config = dict(
    num_classes=2,
    max_grad_norm=3.0,
    batch_size=384,
)
Rows from block 3 of a small image classifier, named by matrix and row number. Rows with one number belong to one neuron. Each number is 500 + 40 x the weight over its row's rms, rounded and kept within 0 to 999. All counts start at 0. Numbers have three digits each. After the name is the row's rms in percent of the matrix's.
After each neuron's rows are labels from the 100 images, of 14848, where the neuron reaches its largest size: "responds to" is what is common among them. Only what is clearly more common there than usual is listed. The data: drawn branching plants.
# u: gMLP up (value half) (model.blocks.3.mixer.u.weight, 256x256), inputs 0-127
# v: gMLP up (gate half) (model.blocks.3.mixer.v.weight, 256x256), inputs 0-127
# out: gMLP down (model.blocks.3.mixer.out.weight, 256x256, transposed), outputs 0-127

u.147 092:500500500500472531500500500450547500500601500500562500500521500473423525500442621500475455534500487523500500530512594500500500500567500500520500582500500500514514500555500517479500500549500500500500500500500500529429500500442409463495500519507543500500578485389500500493493500430500578550500500500500525548500500462500565479538435500400500521500545557500457500500451478552500482500511
v.147 100:500500500500500456500500529500571500500603450423500454536634500500500500500500518503408500537550500515500471371519522500500500496500430495500500500500461538470500557526500452441440466500500504500507500563500500544502500587556569509500540525500500488500500500459500388500500500500500579451416500500500566489397500503500500411500576500500500500500564544500551475500533543549426500500500
out.147 101:495500447500500500595496508500407500500500545552500529500500500520467500500452500449500502500500500435453540500500500576500500495500500426444552570510500386500500580552491500450605500500496488496500526500500500500500467500500500437500478500451500549478500529618500500500500476532432530500500500500485574550545500500500500470504500500500610479500520500500503520484626500500515500424488
responds to: narrow; red berries

u.163 107:538500500500535540500475444500596500562500500500500649500501553564500500469486500424500458464500500500529533500500500500503506554536498384528500530500500500500500500488491500500430547500500467529436548569500500500500500500443461584530500567500500500495409500500500558416500500508500500560425452508679475575500500435460445500490500500500508500500500440500500417500539500516500500448495
v.163 090:500586500607500500500518465467500500500560508504459598500500409485480500500530500505534587530563477500445500659571500516540577500500500494500500500500518456500500486430500503462500471566500500500500390500500500500502500554540517582500524548500573575613438500535500481500517500618500500482420500500500500500500575500500540420500497521465500479500500500500500500500485500564504409607500
out.163 103:596500500500418500495575481500500465500418500529560477500503500543500500458453522587414414327500508569455567448513500444500500500406500500572542444500500500528500500500541500500500530500500436500500406500500512500500521550507487500508442464500426500491500493500500500497500500500497587459431540500500568453500642362522525500500500524529497463500461500515582500500520500427547429500468
responds to: narrow

u.168 108:470479500500605535500500559500427516517530437465500500528490515500581500500500583451527479538557500564500462500463500500486441473503500500500500460457448457500500525500436500519486500500500500504500546531435491466500525610500509511496500500550500500451516500434500503497446510514527616495500529546492466500430604500500524500500564470500425434454511525478536480556500503500496500526526
v.168 106:500500500500500541607577500543488515500500500500500417532486500448492543607518505439500500579452518527519520480432483513506500546453543500578500492525500478500485500497500478564427615531500504450505495500500471459500567500500509500434497500500500500574500500500545541609555451500500500520546500500500500500500500567500424500500592500500456500372451458500506500500425539546500523548500
out.168 127:465536484549500478572556500500500500500500500571500511458417500500500500500496525523477509500439498500522500460464491543525444415500500501470407500401491507437555472583500399489570602452500500511500501434554480500462471513500503524440500562430477430477459500512511468495518447500500576500531539480500578363547500468500500500491487498591562500548500500531485500447469500500500500502403
responds to: three-way forks; narrow; white flowers

u.195 105:402500431463500502500555560500500506589525410500442500500500445500500487500518500500509566500500434500500652500507500500500564500537468434500500500500500500474608500500509500515440500500500451596610500500480527578500531500500441560500483500435500495572509500430500500500500500500500544591478500500599538500500500445455506500500482500622592430500500483474384523483500535576560500500497
v.195 098:553500500562450500500523500500468500500500573500500507500460455500498584500500500442486462500500594614500500465537435500500500496500449372500413500515475500500500514463513500529437500500500557581608528638500500500500500528500500500500367609500500500451513500477500500500440500453500500580509457479620500452461500500493569425495500510500527500517500431500500500409484500456485528467500
out.195 093:500500565500500521500553500500500500556500491545511560500500475500482500500524500500500500451440500498500500500500500500461500524559500479379589500400518510500501500518500500500500500500500500554416500488425567485463500500481493500500500500545500468500500500542500500585621480500500504441500508497527500500507500500517626500540584500448460500568500500602500500466440469501500528435581
responds to: two-way forks; green leaves

u.9 103:500500519500436500506451507500500500546500500500500530500531500505500500500500500610411500467500471500500437500450500428603500461440500500500557534500500489500500500500500500496475500500411416440545550501469542500500525500503500610515499460465461465500500491396498500500500500500555450450381412500473500500500500500500610500572463444500500556500500500584500500408445500500502500500500
v.9 097:500500500490507500361410502518500535499443500462367507467543504500594565551500595493452497500500500500426500500500427500538500504500596500500500500500431614500500500500500500521500500551500500548500500526528500500476500463500500562561500497500516500625500450464484500485549500456500582586500500500562530500473455531500500500416454458538500500493500389410500502354532500500500409500475
out.9 087:500457458480500500500500500500532511602500535489500450500421584619531500429500500500542500500500500500496414585377500500500456447552500417571500500500500451500530500515597355531500500500516461461391500501500420500499464483500500500500552500435567467559597611443500500426500500500534500500500591500500427484500402500554481500500500495500463500560500500500500500500507500526500500471482
responds to: two-way forks; autumn leaves

u.67 105:527557589503500500521536499529470450588500348519515544494500432488500500470446545592434450519500500500500500500500500500500419563400500500496488500435500500447537508390460416500500500435509541500532466500500500470482471500500458544551500500500357500500500454514458500450500575398532500500500500500500500447500543500457500500500500500500632406589500500578516500539437498553500500550500
v.67 095:500550500391512500468500535500500460513459500500500484500500463460406500499500472500494549500517500500500450500638500500500500472446500554538500500485500417500500609507478529500500417500468500500500500537488476433507591500500500500500500500500500497539587500560485500557500500500500500500500500500489500358500500500500500499500454500500537500527500500528500500500500342458500500482476
out.67 111:500500500471452480500453500500500527441477500600466482500500500552500500500500500470589500500412522500557500500500500500500500500500503502500539576488486523571500483500596462510551500466500454453533500500500531500500500500519500545500523500500485500500455500500500500500500446500485532568443430401518607500500537390524500504495500475542498518520439436500582500626458498549433500531460
responds to: night; narrow; bare

u.102 105:539500611464589500500500429529500564500675558500500500435415528558500500496500440500384519446500521500456500458634500489500500553500500417500500444466500500494500452485500500404500500454500418500500500500500561500535551500500500501500500476548505500500594500496507500500500500475500520500500529550500556578511500510500503582500485500428500500500597530579511442486547500500505500500500
v.102 098:500407396500451500464563500520507500500464500500500500500500500511500500460500353500500524500480500540442500500500500438557470488500500500500500507593527500500614507457567500594500458549414500500500500500500500602589500493500555493488500500500553578437500500500504550589531508500500398493500500496517500500498500500584500500447500500557428500500450462449552551447482500445500500456500
out.102 099:500500473500448433500500450570502500500483485545500500500443526535357383500568500536424500611500525500497500544500500450500475500500500514467500500500500500500500500500612500500500500500572500500500500412500500500537500548500469464500500483463373463500500500500500525492488500412500500500500363475500500500500500525500500565417449500489500520500500500500562500449522500440500458451454
responds to: three-way forks; wide

u.249 104:500500500500500557455473500500459456500482511500500500483528554471417476525500573449406490547500498566469536500500500500491515555566500500501500500481509438500500532580460546515436500500470468500526500551423440500500500616500500500500500500532534505416500500485500537551489570488500522512500500569500403500466518425500500500500615534387444500429563544500543531500554500500500464500500
v.249 110:500500500500500520494549462574412500500464572500454500500500500436411500449500542401426500527447455533474524562500637504478540500525574545444543500460500500454402556500438537500500500474500500467500511484559500458500500514479557500500553564500478500500500559500500500500532584516473486568500500526500496500500500526465499465500517533500426614455500500462402533388559460500500554500585
out.249 126:460544490549518500500549500440453500492500500560500500500419544470471500500538543568500506500469496500526451417449500516500413388500500500500500494451492381500559443500500507500567560500392500493500500452500449557398500500495464582482536500448457446500493470452562416500514433474500515500500568526572500471500528500473484513505453500573500447497532564492500500530539500497500500560438
responds to: three-way forks; pink blossoms; white flowers

u.64 088:500457500466489500500500353500500500506576500500500472472643534459500515426479512520398455500520500503500386515500555500500500542500500509539500500500430500500492452500500500500510446500500500487521500500500568500500404500500452538550505587500541500500500459500477573609500500456500500500500500500497501560446500500483500500500500500500445500466500525500500528549500500500500536569500
v.64 096:446500500500500532500520452500500500593500500499465591500433500500478500552520458439500500500507505510500472572500466500500500570517480500500494500500449509500529500524500500500500530520500500559426562500539540542489500500563425500426500500466542500500434500500477500500500500500500447454500532402505500571500500500621500500476500364500468381500472487560592440500479500500417500550500
out.64 079:500458500468553568496500500500500508500500511500460500519500467539500500500511500500500502500500500500500599545405500432566500500419500500487500451448518500500656553500538469500500500500500544500441500500523500494500500500595500500500501383581483500500558500500500494542591489467500568500500500490481500500453540448535505473500528500464500423500551492358500500500500500500429502581536
responds to: white flowers

u.171 097:555446500593522458395562386500500487539539551495500524508500531436500500500407500500500500500603488542511434500500500500450478500500536500500500500534500500500543500500539500569470458500500491500572500588519500432582500481497500532500442530526500516494500500500500500500500500437500571489500519500500590453356589594478500535511438459500500422482500500426444407438495491500500500568552
v.171 089:500500500500500573500410500641461463500500500562512500609595500519500458500485500552500500500469436500567500500500444498467444490500500500555500500500451575566500573478500440500580601500431500468431399490500500513500500567500516509500500500507445500500500500500500500424500468500500500500500493500500500373500500455511500500500500438500500593500443455500500485500500569500500481498500
out.171 090:536504605419643417500500500496500474500454457500500500500470500500500500610500537507417500500500555450444500528500500500571424514509422491500459500500522500562500460434500500500500500500500478500550500500500500422500500538500505483500500500500555463482500500500500557500510548500500500502519500500500384500494500500500362403416443500526485500500465519500409475500500500536618500518413
responds to: two-way forks

u.240 092:500470500500518500494607464500390500500500445414500500460574528500523504523500500580500452500500500614500516535500494500500500500439490500500500423500541368500539500561509500525500500500404500603500523555500500500500500549415500434500500500500500500515500500500500458500526527500516500544492566393500522523456500500500500500500500514454495500548500500622500459500462587500500500474500
v.240 099:500548500500500460512500500455500500584500462500470491500500483500536500500588500500500387481500519500500496544542500509500547500426576406462527500427547531538530481500580500500500554500500441502500481500500465548500613500424500449500500545611500484500500500500500500500500500500551500500371500541500500409500518500504500444500490502500500500536454376500509500459500500483473500618480
out.240 097:500500479500500500487500490508500500422623400500495566497462500527500500515540529500488588500500500500500500500500500505500375500541500500552628500500488515500500500601500500478547590470500440470511443500500500455500500500500500500500565500497474474500500358397499500452547500506500500524500500492477500579500500446515515500500500500632500496500516500494500500500562382500500426500500
responds to: two-way forks; wide

u.77 098:554500500500500500500500428508500574500504557500411547500573546510483509451500548500562500500472557500548397500500503446500527554446500500500473500500500494495526500557500500551500500500526414366500606500500500498539500500500473500500500500462420500500500432491500456479404535433435497500462399500500502500500486500409500394546418454512500510441500500444500522512500509544425469490497
v.77 096:500557500522518500500470532571537500438500473527500500500500537540500500500578500500486412500500500500408500500598500555500500434500500500500500497582500544500575500489584500497500498500500534500437500361458500500500500500500477500500500500432500500546413500464482582500555444497500500586500500500500500500500500500500490500500460500500618464493571504500491538500500500500464500500500
out.77 100:509500465470500500509500500410500467598500500517504500500500529500625500495500485500500500558500572500500501484543417517433520497500427500545500500500569465398500500500500389512485500527623500428514520500452500500480500500500413500540466508527500394617500481500500346500500493492500444524573500580500500445500500500505500500500500500510500440500500582500500500474500402525500500514490
responds to: two-way forks

u.127 089:500585441500500500500458500500497500509514500500539500500500604500500500500570500423377528500515518500500500500500500628485472500500561500524499500438500523500552500500500500500397485500536416488558477500669500500500585450500557500612500500500403416489484500500480500412439500518458500500500510519500511500481500500500464471510545489500594500500500546573460520558522500500539506500500
v.127 106:565537425500570585500496416500309500624479500500500500500565477536464500448461500430475503434608480500487549486544576500541500499500460499500500500500500500500500500495500500500500500546500473500500531500464560469583606455500517538500500500529494500540500574419500481513454500500500495500405516634558500429446500463500500500522496500536582500500464465471500500493468416405500523473420
out.127 096:395500444502500500426573538427489503582375500525489500531500524500500500378500500446546527500500528500469433500535459500500500481500514533500500500500530500500500500494531500481466440500547488516583500500500500500413436501500532533500500500500500500487500567429546557500467500500437544503454439542514500500550500569500513526500503457500427491500500500500480500500511481477548500500546
responds to: night; bare

u.41 110:540530562424500545500500408500500487540568500500393444500500500500500541500500500500500495543500500420500569486500542573571612500381500500500448582450500500500500492500549587500461462432477501457500500500458500500500436511549492500520500459567500500500500500500500540500545558535481610456500500500500562500500500500422500500500500559425533500500500490500504488500500466524500449582500
v.41 116:531500448500500546517587500500500500549500500500491500500500522500500509446526500500500500585500500473421500555535469558500551622533564500381500500500516570500500569500538538506500500500500409500500500500532524500500500561500473500572547572568465465526546500578453549500500534500518475549367500504513500500500479500500500500468500500541500583514500536500500451500534500500587478500559
out.41 110:500500500500486500454500500396500530500507514458536500456500551500500500497503649560500500500500500500551500540500500500500500552472500500547500500503500500490464500500556500500500588575506414500523500462503500465511500500500500552500640547393500500500454500500637454559500500500500500500486479500510469462422533384500500496500461571500500394500620398500529500500528500560392500500485
responds to: night; two-way forks

u.170 106:500500519500567398465500513501534507484491583500500524543500616480548500428523579500500529500500500500500500500471500462586500500545500427500398500453500500490500500500549638500500556487500500532570403500524500410429500544520484500500452500500521500578413530500507525415500551500500473570514500500617500405500530500530338500448500500484500500500500500439500516528500481500588582500500
v.170 101:500533471500554580500500500500501500500483500500500513591502584500500500500500500500500500500554500474500500500500486500500500456500536500500500500559480469496501537505503563515465485467512483500619405465445500630500500500555488467509512429500500500550552455500374686554520500500550500482500487461531480500500503404521500449553500500500477500500500464544478531574425500556500462551452
out.170 105:500572452464496500543618500500478500454500500500460500500500500500500500487479500500500442500467526348423500500502451500589500500470546500440500553447368500500500500500387518527477514530515500500500500500432490474520493538500457495451500462500500461500484500538497601549500642500534500500452540500424483500544487500420500509492460500560500500500500485477477500433500422500498500465584
responds to: thick trunk

u.214 086:500500500407500420500500500469500500500500500500500543527522477500500500500500500482500484583500500547514355500500566378525471500500500500500500470500469500500500453445500500500433516500500536500500500500500500500415500463500482573538500517539500538486470500533500494500500500500500500500500500500504500435500500500500484435614500579500500500500500500500500500520500500446543572500542
v.214 098:500500500500500500500500500487565500500500583500500500560500481500500544432451475479404480500500500500394544500526563527500558557500508489500500500500500524500478563423470445414427502500423481510500449518430500500535500457500500416513547500500500500536500500589483538588500400548583568468500500486500510503419509500500500500515488500500513500513469422500508422500464551500414500500406
out.214 086:500500500574564500500468463500460500464495500394542522500500512500500500500500500486500533500543475468500538500500500500505500466500500500500500500489471449500571500500500500500613434401500500462486593500500491500500500500507500500500500500500500421500500451500522500500500669500490500500500472526500500496500500525500500500500509404403528485500500530636439500559570518500536409524589
responds to: night; bare

u.53 094:517406464500500428500500470500447500509473500460527483500500504500500614500500500500500500500500500445451500500437444500500500500415500531476500435474502500444500500500594603472500500500510498499462500491489566500500500504500486484500500500475500500380500500500460500400500500500500500500500449500500587364430500549498488500500478500572637343500500575529602500500452476500500500502500
v.53 099:513500461450431433500500500571500552500463500500500500500500500448501500500430500500500614500565500500500492484546611583480586449420500438555620500521500495486515500500500500500500500500570423500500485500459500478500624500500500500473500500500500437520434500500463500489500515500581500500502500546562504500543500492500500484500500620500597500548477500500500462472500500500560510495500
out.53 085:389445500533500482500610500500500500403495500505500470500500509500430500382546602500500500569500500500500500517500450500500500534500483500496511489550500514500500491500424475500500500500582521483560500438448546440438409500500548500506500516500546500500500500500555399500500627424450518500500500509493489480500597511500500500500500500500500500500526471500433500515500500500447496417500
responds to: autumn leaves

u.224 095:546500495445500574443433541500527500461500514500500500506508500568500552500573427500500527541500616496500521520583445500381564597569500500500500504500500500500493554500500412452500423447501582500500526500500500544500500430500500430500503429500494552506500518500512500500633503494500500462500443538500500585583449486500569450500476561456493500500507500420500630500448500500451500500451
v.224 087:565500470424545558500500500500471500500500570500410500479500500500476500518488418445553523557453500500500500562588583581520551557555500552500486500500500500500450500410570448500526469548500500428467500493500500500500500424571498500483500500550500564447584385500500500500533495421500482500500511500428575447500532500546595500463458500500500500589416500436429500484500506500500500500500
out.224 094:500500500514414477500474500427500518500500552553522500427569498476500500500435500447573500630500514500529434443401578500653437458458507452378493469500485495500500500566500502500500500458500500500500523500500500501479455500516500500500500500588500495500500500531500500500500470500500482473500481500556473516478653500460516500566552556500500500500500500500485500500512512500503500479432
responds to: thick trunk

u.105 100:500525500500500500500500549540500500556494500544549580444459500513500377527500488500447500584500377542500500500500500500437430567492518500536500500500467471500472500454513500500390441500500500477490500500457500500500473500500500500529500500500472551500389461425492500500500500567525500386363502500532570500512490500500506500500500500490500500500500383500500567448500463500500451591527
v.105 103:500500506500562500488525422520500500500500591500500500500521500480500519570567501500543500447500458439534500500500461500530500458500500486500500440547472500520455500394500500500410435500506417537500618500542558414500500563482540617450485583500500500500486500500514500500500490511464500500500433391586451603468500500560480500489511500437500544500537520489414571500500500500385500500439
out.105 096:500500548500482500500500500509444500523500412429545500500500500500535446500500500388359500500500515491500443500500489548466500500500500500500500515500500500500500449513500489463500500500489550500500500500526417500454489457565500443500523449482534537516609466500500476573500441500470500521500500524552459500460500500409500500507500500442441500529500456500500495500442500434500464431442
responds to: bare; narrow

u.43 093:500500548434493531500507500416500536500500500527394500472500500500500500500500464500439575500500500639536653500564500500500500615500461533500500500500500500586500500496484440500447500526491500500470500631500500500571500500500543500500500498578495500431500588500475517500548581556481562459554440500500500500470500465442553498500541523528500532521524551563500494500500500500500593499472
v.43 097:496500453500386539483500668523500500500500497480500498582601500500442490490536448500566500500485477500500380498632500559490535548584545500500500512500500535500500500546500500575500484500502529502582542500467500540500454500500413500500500539484549516500500500500500500428540500404517500500500500500500606471492500449500500500412460500500496523480414500450500500471551558483500390545500
out.43 094:500532500500500490500476566500500500451500500479553500421500500500420500500460500500500500500500502500500500500510500567500536500500500500487495382500500500500574500500500631435500418428469500490533594500500508524442500326506545522500500500513449504401510500476500507448500525486500560500500394556510519500500500500487594380500500515500483454458544500464500500519500557428500468481582
responds to: narrow

u.156 100:500443500471478500504500500476559500500502500529500581480500473552562407552531500502508581441500500472466500500425419500523500500494439485531500500556464500500500516500593578500500495500500471500501570500462500459500596441500500567508500500425443500556401556514548501425547445500500500500549500494500517500459580500500518567491443500541500543543500449500532543421562470544553500406494
v.156 103:552500527500462487460557500444530556500500454518500496500500338500480500454500501454500449500500500512415558444539499521532500444523500582500500542485453590476500500488500391508446500500500500500426533463500500500500480500451500500458440500500490500553421500500500458540500551477534451500595500500461500500500522500532500599397500500500498500540416500500443500500500445468500427442402
out.156 092:500500405593435517500441480500500500500384500500500500459420500500500500500473500500500500477500642551500442500593580500500532487500500500500500500439500500500576500500500500500500500500500500500500449500500545500500500521500540500547452566500500451500422500462500552500500500565542506498500523500500545449500500447500558500472500426500560500500500490500496403500500500509500500470500
responds to: three-way forks; narrow

u.51 094:500500529542500505500500579424533531500529449524557567462500450557459500500419500500500548467500500545500520477557500477430405500500500500500500532458478460473430464500509494454500577551500500483416470453524443617442500525479500474500469458500500398500500585500559570500465442450500457531514527526500467551559451500500416442500469441561519500500500500577554500500499500500478500500500
v.51 095:549570589500500539500602451572500544452500431424597500403522525500500462515500500608436500533495575534500500500504502511466500500500500500500500445500500500571500551491423468413440466412500513500500500500500500500500500500564518500534456425500500500553539464500570500500500445500500500436500452493436417550500500500488584500589486500478612500507428500500500525432500500441476500473381
out.51 105:500456500500504500441500500500500413591500500473500467523500479461500463509556500443500508500524492573542394459453597412461498502467500507574458423494500489500436456435520553500466479533468562591541437570464500500500514576452500483549534500500500638529526500500520563516443500491567500500500500500490467508431558523510466475500558576416500560465500440492500537500500445426475555500500
responds to: thick trunk; narrow

u.37 088:540500500500500500500500546477500500500500635490441516500471461500465500500483500500533586500517500420465506500538500500541500424500500500455500500500500511391555500585500500500610531500500500500500500500544500500405500517510500638565436500500500479476454502469500500563442501500500500583500500500500474455500587648516398500556500500500474522563550500516569500489499500500452500500500
v.37 096:500478500500554422500500500536500500511500500500486620534500500500500526500500447517552500513467500624500448504526500500500500500499500549500485523500580584500528500500500573500500586500500500569500401500500500500500500511500500564566496500437509496611500381500500500438500500438500451594500500501477500476500500500500500422500500527415612500535460500500525536442601500500457500509500
out.37 084:500500609500500500500454500500538500500500500458500494482485500500500463500500500473500500500500500454500500500513384500461496500547500500523490500493626500545500525500432500526500500500500529500546509500457500500456500500432500500617500551548456522500484500500500493500578572458500578500500479500500500500413500500463500500525427500484454500462500392549535500543628431500503439500500
responds to: autumn leaves

u.111 094:500470481425536544500447460557500519473451481562438500504500525524442500523437516500500500500550602500500486500500500500500500500500497500454526500530500500500500465500500508500540500349446480500500500500473489529500500500512472560500484500454533500419472340407446500440491514500464408536500500471616500479413554500467486500500435500500500500500528500500455500500504607500492500603500
v.111 099:500415500548542500513518500587500552390500500535500500623500500487432500489500500500477500500500500496500367500490437500475533500545500500526488500531500404500445500459495500544500487500500500500500500500500500521500500500500570500470532500500500500500500439421469500598465500500439533500460526500491500500451442463474500500455500500500661415500500500500500500500512504526500500500499
out.111 089:500500635512582604500500500514467500500500500500489500447487495500500500500500423500500501500500594508500500500492500519474521500485500500480492458558500506500500510500434494458500467500500500505500432500517500500520477500500646500521549498500500500444472500500567500574500500500500500500500482424592419500500500534433500500530527529462500482598500381500500500500500458382459479500496
responds to: night

u.112 091:500529550615463431500500500500467469500500510500543542500551500432453500500500593500485415500539436500555523500446567530522500500500500479431500500475504540500488572500500500500463538445500517500500463500571500390442618434500465500511450475500506499500500457500500500436500500500605500500619487500558500500500575500500513453472520500500500428500500500500500500500500500500500500384500
v.112 100:500455500529568449500500500423577484543500500499482483546500500545500454441395485491500490549500363500589463500500500500500431487601500535412493470500500427471500449500465500519548553564527546543500525539455517562500581500500505500500562500467500543596500512460500477500500500500500500560433391500500598500521500500545478500500500434500500500507500407500458470500564599500500457500500
out.112 092:500500577420500468539500448486500500500440455489500500500478534500500511387500443500546500461500500500458446500500513533499417500528500500500479500500500531500633500500500448500530440522500490500557500458412500500539397591513500530638626500547500569500500500500500500500500546500362564556500500564500479500500523500500500500500500492500500500487557500518500500583500559500500500588578
responds to: bare; autumn leaves

u.17 100:500552496448487500500500500500500500500500541538500434383426500565500446500500364500463550444500532500500513500500500500519531500551500554477541494512500500581474500500500419500480500440500500584500529526405500501500461500485500500453500513518500571500531500500500446459535564500500500500500517500500500500500500500518500610444463500500456500500500510514448500500463500425500500500563
v.17 094:484557542500543546490539536573500500544500500559398500461608500419456423500500500500500500492500525599500341455555500466500500500504500500421444485500480500508493485567544442500499424488504500492500521500526500551498433500551529500500464500578500500500506500564500500522500460500500500500500500566496500568500558500443500500500523500500500500565478500500485500500500578500414500519482
out.17 108:507406500559500500556559500510500412395518500488544500476536536500451500500500586542442402500528434461500500455454442500479500512492500500500477466594500493500510500575500500500567568557527500500500457500487500500452500576442500500452500537471500529509500500420486566500482500426500537485500500500483574500500440494500500465500500500500595419583555521500500500461500500529500417543462
responds to: autumn leaves

u.65 097:500573500500500463431500500500500500500498482528500500500500471437500500491500500500500535500500500440544500500536500500452493500455500500500500484500632500500514495489582533536411500500500511500500500500398459572561500500500500602489484500464500616500500500502496500503500500500500500558377500500500464500439500500500504500568501462500500500500460500519518500409500414500500469367500
v.65 104:557500454486500500500507500500500500500500500461534378500500500500493500500500509425500481500500472500529500500506500500472532500500420446497500500462483547526500500500528500529500449500530585556559500500462500500346543616481500541500576518558500553526500500546548474500500527540435508564500461445500500511498500500474447420500484500500463451500528527427500500540543541500496500460413
out.65 092:500491563580526500500500500500500500484500500500526500514517500413500500446500488560495500500500503513591538500500574438618500551500487572500539500500500500500504425500500505500509500457500432500500500500500500422500385500500500500500564500500500500434500500500504518500500413500500549500500431483385573500500350500466500486427500500500500478500500455575500500500500500500469472476500
responds to: autumn leaves

u.207 090:562518500500543500576463500545500500500570453537500468500533413500588461500500500563527612461500565486440500453463500498500500500451551554500559475483500463580454500362433500425524500500428500500440500455500500563585449508538500459500448500519500481500562534515509500500551470531500440500500524500411500591444579524564500543478519500500428523500430500500490546458510525467451548500429
v.207 093:500500500453500500500476491500500500540551500545500497487471480500500500525493450491489500479508567500500500464500590500500525500500505434500596500500534478538477448473455500500500586449490500555473500452431500543500500491500500500500417430500500500477500546505554469500500465500500500500550500500500530500543578599491629557568518500500500500539444535500500500406548558500500468453430
out.207 097:500500467567510500469564451500520531500467504527477500452456535457500500502500500500500463500520500423518500500500500490500496446521500425468480500500518468425535429611500500500494578500577523400551500500599500500420500544500500561549607523482404500547426451460500500472463473500518500540500524409500548388500500477455500500467500481536535500500573453573574500463566500568572500468500
responds to: night; green leaves; leaning right

u.148 095:484410513500365541500500500506500588500500479626512594502500500405502500507500500500500500500467480532500531500486500500500475451459500503526610500575500500527500555487471469401393473508500500500611500500488500446541500500500500547500500391528516500627500512513500500500500465500558530457500500500500552569500500460531500520500500433430519500500425500483500500365500505500500500492422
v.148 103:500498500500450500537500356465500500502450500467520500459500508408500449500575500500500427536500454522500529500500500500470568472467500513563467500500500500500498376500500524588498522500500512451558532500472500500563500500584500491500500507500500500500427500500464500500500500500500447500500500500381500500487478403506500474500500500490500500541500500500500508500451540500500500432521
out.148 097:624500500500496506500500466500551429440520533500500500414601500500500458500588500500500455500588564502500488544500500500422500500500500500435500500480502493500380521452500531500500500500500487500516500500480500631423500500500500534401500500500580500442542395500500520534500500400535586459500560397500424500500497509546538500500563617490549500473500500500500500435553500547587586544500
responds to: thick trunk; narrow

u.48 100:403500500500414500468476550494500619500500500500555500500500500565528500500500563500500424500470500580500482598500500500546500500595500471483500497500500500500535500595500500500509619500511500494500597500392500500538560500500458517500500500500500519463500500500584603444500500500500500500500438500500500500500500432500500584500494500500500500500477420500560486462500533511500500448523
v.48 112:570500500407586500500500500500500500547500500500500500526500500500500528531486404458485602518563500500428500564500577500553500500500500556500567500490500500500408500500482510506500375500596446493453426500540620500517500455500500555521500500563555500500500465500500500508534577449472500517516500544520522500631411598525428571500502472438529494500500500497474482500500500449543500500514
out.48 093:496500500500481519500500500397623445465636500442415520550500500552459500500500520500482500565529500506500511500500500462500440551500555500500398500432503520518472500500484500390490615569500500500500488466556500619382500607529485500553417500622474535500543465500500526500500500500465500500552467500500453500580555500518500500500582480555500500500500500500500500500500500549500500500500
responds to: autumn leaves

u.15 099:502466500420491500500448446500500500514500519543500500500454500599569500506500444500474500500518500500500500633500595493551555572500500500500507500500504483500492547499589468472446558500500428538514556550500500500505500570521500446500500487549500541500500500435500500486500500500471479515500421422557551500500571443500500500500479500500500474390507500500526500600500531500373561397500
v.15 090:500547520500500500459474500500500445538515483411553500500500500509500500615500518459597500500500500485500500481500500500519500466500500547500524423500428500500564500500500500418610500500500445470558500521500429500488500500500500657494428511516569501554500500608500422500383510500401493500536500495500500433500494556514500500500529464444500500500500500407526472500500458500500536500449
out.15 099:407500556500548433458500556571500500500481500500564531500522500423500454500584485509481428479500500500425500500500500500397455572425500500516537509500456464563497500557500500500500500470500500500545453500497500500469567500424500500543491441500500416500468500500500409576550474500581500565500500525496500500419368529500503523500510500500500500517511500503394500450500494563474572485462
responds to: two-way forks; autumn leaves

u.121 100:561490554420610522500500500552500500500509499500500500576500500471520500500500515428500500500500500500530438500500466500440500525407500503525500552500500448463500578549500538484523500474497578473538500500589500516503500545500500500500581500570500537500500490500500484500500500500500500500500567500498631500500494451468460492552474421438501500428564500364497497568468493500485500519533
v.121 102:500373442500368409500500435405501500500461500500500500488500461500500545500615500500500500478500436500498500500381500574500500396543500500500500500500500535500457500500500500500498500463571500552500514555500490500500500420439489500500520522500495500500524500500527554455450496474517500500453486436538420439500482593486500500421500500542479540500500461366500500500500500500500552500427
out.121 098:500500500500500487458432604500500500499500500500468500500500523454500500584500568500417500500500512500415514469500500500500425500472524500447563425519448500500526500500503500508500500500500412500519510457484551500471445474500440500500500500632500540430500559578500527500583500500500539500500366657500500500550500500500500448500476491500542415500500449500459416500500461499500450546504
responds to: two-way forks; night; wide